From a checkpoint of a small multi-label image tagger: 59.1 epochs.
Rows from block 8 of a small multi-label image tagger, named by matrix and row number. Rows with one number belong to one neuron. Each number is 500 + 40 x the weight over its row's rms, rounded and kept within 0 to 999. All counts start at 0. Numbers have three digits each. After the name is the row's rms in percent of the matrix's.
Before each neuron's rows are labels from the 100 images, of 14848, where the neuron reaches its highest value: "top examples" is what is common among them; "peak on" is the class under the peak. Only what is clearly more common there than usual is listed. The data: simulated fluorescence microscopy of cells. In brackets: how many of the 100.
# fc1: MLP up (model.blocks.8.mlp.fc1.weight, 480x160), inputs 0-26
# fc2: MLP down (model.blocks.8.mlp.fc2.weight, 160x480, transposed), outputs 0-26

top examples: crowded (100); cells: ten or more (100)
peak on: cytoplasm (82)
fc1.223 104:502452533485486498471501558486487585540454436459555495441395544473552439584479517
fc2.223 088:459472483545521519459585541486507534477449508498483502456520485476569442549483438

top examples: long thin cells (32)
peak on: cytoplasm (71)
fc1.389 081:477470568514488451495540420589497467547451444437462513543456532502487500462459504
fc2.389 102:531463448462399526617444448496520584456546510520529479495498512563449498459566496

top examples: smooth cytoplasm (51); ring around the nucleus (49); magenta stain (49)
peak on: nucleus (63)
fc1.177 116:511500558489468434556455492436524505545429512572488469510520511450531518544565519
fc2.177 114:481482523535448474522507569501526522476552490478510561470500537516490527515430586

top examples: bright spots (99); out of focus (58); cyan stain (43)
peak on: cytoplasm (86)
fc1.93 151:517471541516519595497538543544555519471452530504499477526439493463458485483474472
fc2.93 137:366468505493544544549518559571502468539553443427397520483475568512496484498497440

top examples: out of focus (95); bright spots (42)
peak on: cytoplasm (91)
fc1.25 117:470537497593497471499445493506502455534516515411475470524520497383485449527529543
fc2.25 123:466497492521470489442526538439526523506455491550494433536494440637522506455480534

top examples: bright spots (100); yellow stain (93)
peak on: cytoplasm (67)
fc1.261 124:482497530544491582514480476452495481504476498456431542535502441428493560502403588
fc2.261 134:453471477474489523533441487511470523495542514458500554462505600526502457532507514

top examples: membrane rim (67); few cells (60); cells: one or two (60)
peak on: cytoplasm (66)
fc1.50 079:489486494448505520487453508468536507511559490474546538510497522560512504506433547
fc2.50 087:441506554478525520445486542492540467481541509530505525465484439571555477538485557

top examples: long thin cells (37)
peak on: cytoplasm (81)
fc1.338 078:493542510495514478503487508465543555523500505536535501490489427500523459485469496
fc2.338 084:437433516523516488513518541493541539493539510593510511491526453504609471484448539

top examples: cells: three to five (57)
peak on: cytoplasm (72)
fc1.333 054:486486474555569551489508473491508538565485475544556569491479496504413524535474487
fc2.333 059:501440484470385445476489500451445480441524487453547450457515449505505410436530503

top examples: cells: three to five (55); vacuoles (35)
peak on: cytoplasm (70)
fc1.319 082:409461539507533491460447505509446547508525502586515490509533476540509516506497510
fc2.319 098:368463536514527486493504451464498518510490495601541465524530472510463502495529445

top examples: few cells (70); cells: one or two (70)
peak on: cytoplasm (70)
fc1.126 068:514534532469523536475478511508520517530473531466509514542499472447498555507494561
fc2.126 080:447470493515538504458504509500511529511531444537516495504554519437528502520473536

top examples: out of focus (97); bright spots (96); yellow stain (42)
peak on: cytoplasm (77)
fc1.155 156:581509452554515573461490492489493515460518516492490439548578490516512503502485552
fc2.155 130:542527465499487560558461514594495518506409483403486510511540550562425522531539475

top examples: cells: six to nine (50)
peak on: cytoplasm (62)
fc1.379 083:502518490387515478495473447496497528493510530598520524515463504572500558449478532
fc2.379 097:410491528537514428461471561507534535518488471542523530515497536599562533510484511

top examples: smooth cytoplasm (100); out of focus (51)
peak on: cytoplasm (67)
fc1.229 160:478479575546476443491516501463497470518492456598498481491483423508519491518592496
fc2.229 178:486537499520513483539511365508506504522466570553529506520492497494532541480502564

top examples: smooth cytoplasm (100)
peak on: nucleus (31)
fc1.414 129:501506549484456468512543523522510484495512498492532545549494450494483529511551515
fc2.414 133:511495486489477477479501377498499484534443541473562470477479546507462567546485535

top examples: membrane rim (34)
peak on: cytoplasm (68); nucleus (25)
fc1.171 066:501519538536520474516473517547528540509460473506542537508520433486500526473396476
fc2.171 085:524532519452568442444525509487459522500513484487497517502523452427506480502456482

top examples: fragmented nuclei (100); out of focus (88)
peak on: cytoplasm (88)
fc1.425 102:544501496515510428447508489577544454479543472579510507509490491487508485472412367
fc2.425 136:509475477461537470504503478549536561510550500518513497448544572492531508456486393

top examples: cells: six to nine (52); long thin cells (34)
peak on: cytoplasm (80)
fc1.248 088:501562496507553454479465501536543464474486529498450508558523467476531493466473447
fc2.248 090:529493437535519545547490479519482525469497468482502512494442556478467528428552534

top examples: fragmented nuclei (96); green stain (65)
peak on: cytoplasm (77)
fc1.99 120:478513472430538470512439494511515454468557518516495493560464476422503549511510507
fc2.99 112:490444470555514517407514530521468428532522522541502497558455507508569490499451479

top examples: cells: three to five (64)
peak on: nucleus (37)
fc1.3 050:497566450497511513433528496451473577464521463512555505520561526513520502578508509
fc2.3 044:484546575498491570547526498489462479497508424478482537471493459473478523494491456

top examples: cells: three to five (89); membrane rim (33)
peak on: cytoplasm (62)
fc1.292 147:454492505494456508444453499435485577345487458543549480568482555479461449422532503
fc2.292 137:501518547515456484565471519474491458457464561483464520562559528496550556402487543

top examples: cells: six to nine (80); vacuoles (34)
peak on: cytoplasm (61)
fc1.460 071:517515502476546459520478503447548554477515540599541515511501431428488526462461481
fc2.460 082:502487504477547448457469585524544535456519483565538516513506495446513486502474501

top examples: vacuoles (30)
peak on: cytoplasm (67)
fc1.7 057:552515515494510424508478510489518499496451536383504491515542507501511439556514427
fc2.7 070:584520501494480410534557437508520426499503540389510440476532470443489502517517414

top examples: vacuoles (37)
peak on: cytoplasm (85)
fc1.28 072:468489551510520492489501492559499520533459511358514486526553466514530494501504482
fc2.28 092:446485521446559484445499469494538500530444494412540456531540474474515487519498444

top examples: bright spots (100); few cells (53); cells: one or two (53)
peak on: cytoplasm (78)
fc1.211 126:501503457559485503488442519508485523498537451478479548490510543349491515486460476
fc2.211 126:621538481526535558522469511515489525478508510493513545478468616610556496467514505

top examples: long thin cells (40)
peak on: cytoplasm (60)
fc1.394 094:469512499402543522445432500517516520509541564564534519514511405504551474507494493
fc2.394 111:374493514498562493434472506480577528566512506550525477539514464499533510546513489

top examples: vacuoles (100)
peak on: cytoplasm (62); nucleus (33)
fc1.281 150:464537443437520479475489496501499505526485538456480454491487473457531479505478529
fc2.281 148:525530537561536418534440486512512535498509493529485540474545567480475449535493452

top examples: cells: three to five (71)
peak on: cytoplasm (88)
fc1.246 075:501443537613537449500525581497534498574419429477440490514543523511503518516489479
fc2.246 085:542503471572465561490488510443531493479548469551516525447476527534498486412479521

top examples: long thin cells (36)
peak on: cytoplasm (64)
fc1.43 091:558667466463510551390504459471491535467506414452494521390522527524569444574501512
fc2.43 085:500508563539486515502495499522565527487512519505519507497600434462472563565464469

top examples: vacuoles (34)
peak on: cytoplasm (74)
fc1.178 101:569479488505571422510506446517568502500562534496459535534488505547532485535512494
fc2.178 107:553577472477501595474455506535438430539412520460482423469507503424526482496550511

top examples: out of focus (93); membrane rim (91)
peak on: cytoplasm (76)
fc1.73 107:508526564518482503525559532421413574490527523401527494467503522475476510479465505
fc2.73 101:532471532443516529474541500495469476471569476413495534572474407520467532501428492

top examples: bright spots (98); few cells (58); cells: one or two (58); cyan stain (48)
peak on: cytoplasm (75)
fc1.294 141:501499537510541475517443504464476538508487469424497427538556480385519493476461511
fc2.294 132:500489486474513550516491516460531500534473476575456469493526477613442475499518537

top examples: membrane rim (71); out of focus (71); crowded (63); cells: ten or more (63)
peak on: cytoplasm (87)
fc1.436 117:506457484536470494529553499446469503454472495422471494558505472459495466532413520
fc2.436 135:492527504518470385535603491481519461517457464463515488487487515446502477453474563

top examples: fibres (44)
peak on: cytoplasm (78)
fc1.323 083:556607539470472486502550460476505484502460477442443498542448557486451517492489584
fc2.323 098:472412427468449510539531502561526577513514522557520530458522508531477467469521441

top examples: bright spots (100); few cells (71); cells: one or two (71)
peak on: cytoplasm (81)
fc1.433 125:523489600480507484536508483513520561451512489545480477510517508468468535543520527
fc2.433 102:574527537478539522493525500518487464517445482521575479503522462389509521475542490

top examples: crowded (100); cells: ten or more (100)
peak on: nucleus (26)
fc1.410 138:466463510510512491571471495451538489529521477517502549559590460501554451418445524
fc2.410 115:523537394473476485485492516481498503522495505499507461422491445553456538652521461

top examples: out of focus (99); fragmented nuclei (95)
peak on: cytoplasm (61)
fc1.366 177:497487537507523471518511540496481525484643531582508517504447500520522485523346500
fc2.366 165:470499448527505484454477488498494472512429501423513549511482442425494529538501458

top examples: few cells (83); cells: one or two (83); vacuoles (36)
peak on: cytoplasm (75)
fc1.451 106:486490511469480507546510503445515541473520522498429516606473567417507538555504453
fc2.451 098:631453523495453456511511507493468433517518530512497464502483538446558544512474472

top examples: bright spots (100); yellow stain (42)
peak on: cytoplasm (77)
fc1.157 137:586491458461526560462499514523514478459506493481499531497459455489499559483456521
fc2.157 166:513518507452507507567535476575414528479528421460541518510494617449503545529496514

top examples: fragmented nuclei (100); magenta stain (44)
peak on: cytoplasm (98)
fc1.74 148:490469450472512471434473499506451483443525539538541516535497422490519519509395451
fc2.74 186:495467508465495463492510476523496495462505506519507487494506605449468461508527462

top examples: smooth cytoplasm (65); fragmented nuclei (35)
peak on: cytoplasm (68)
fc1.437 160:515491488477494539525488480465501503516482534429484495507463480452522518501555475
fc2.437 153:500505519480541401492483467508521501478530533602537491498483490557515530514507509

top examples: smooth cytoplasm (100); out of focus (62); crowded (57); cells: ten or more (57)
peak on: cytoplasm (70); nucleus (28)
fc1.264 153:441489439439476505443469525489543487505456509450483455529508426492504569456518665
fc2.264 146:436543520455507495546521508491475567534457512525509524512516478453513497481529495

top examples: fibres (100); cyan stain (43)
peak on: cytoplasm (79)
fc1.0 104:455512516526509459483511503497564491504540528411526480480471422512526635524551522
fc2.0 117:491465477520494564541532449484472516478450441453471558529547549497507469530552565

top examples: cells: three to five (60)
peak on: cytoplasm (66)
fc1.150 065:497556564477514436479508494611484387518459486439508478534543508535508541472468487
fc2.150 081:519473430466437531536493458456508584457564525570475526532480501515511552493523542

top examples: membrane rim (100); out of focus (100); crowded (79); cells: ten or more (79)
peak on: cytoplasm (94)
fc1.208 112:467492487528475488464536520490520514496484544391544537531476504479527503506381472
fc2.208 122:485491500509490456543476497509446504555452552484482443458513490477536537512518620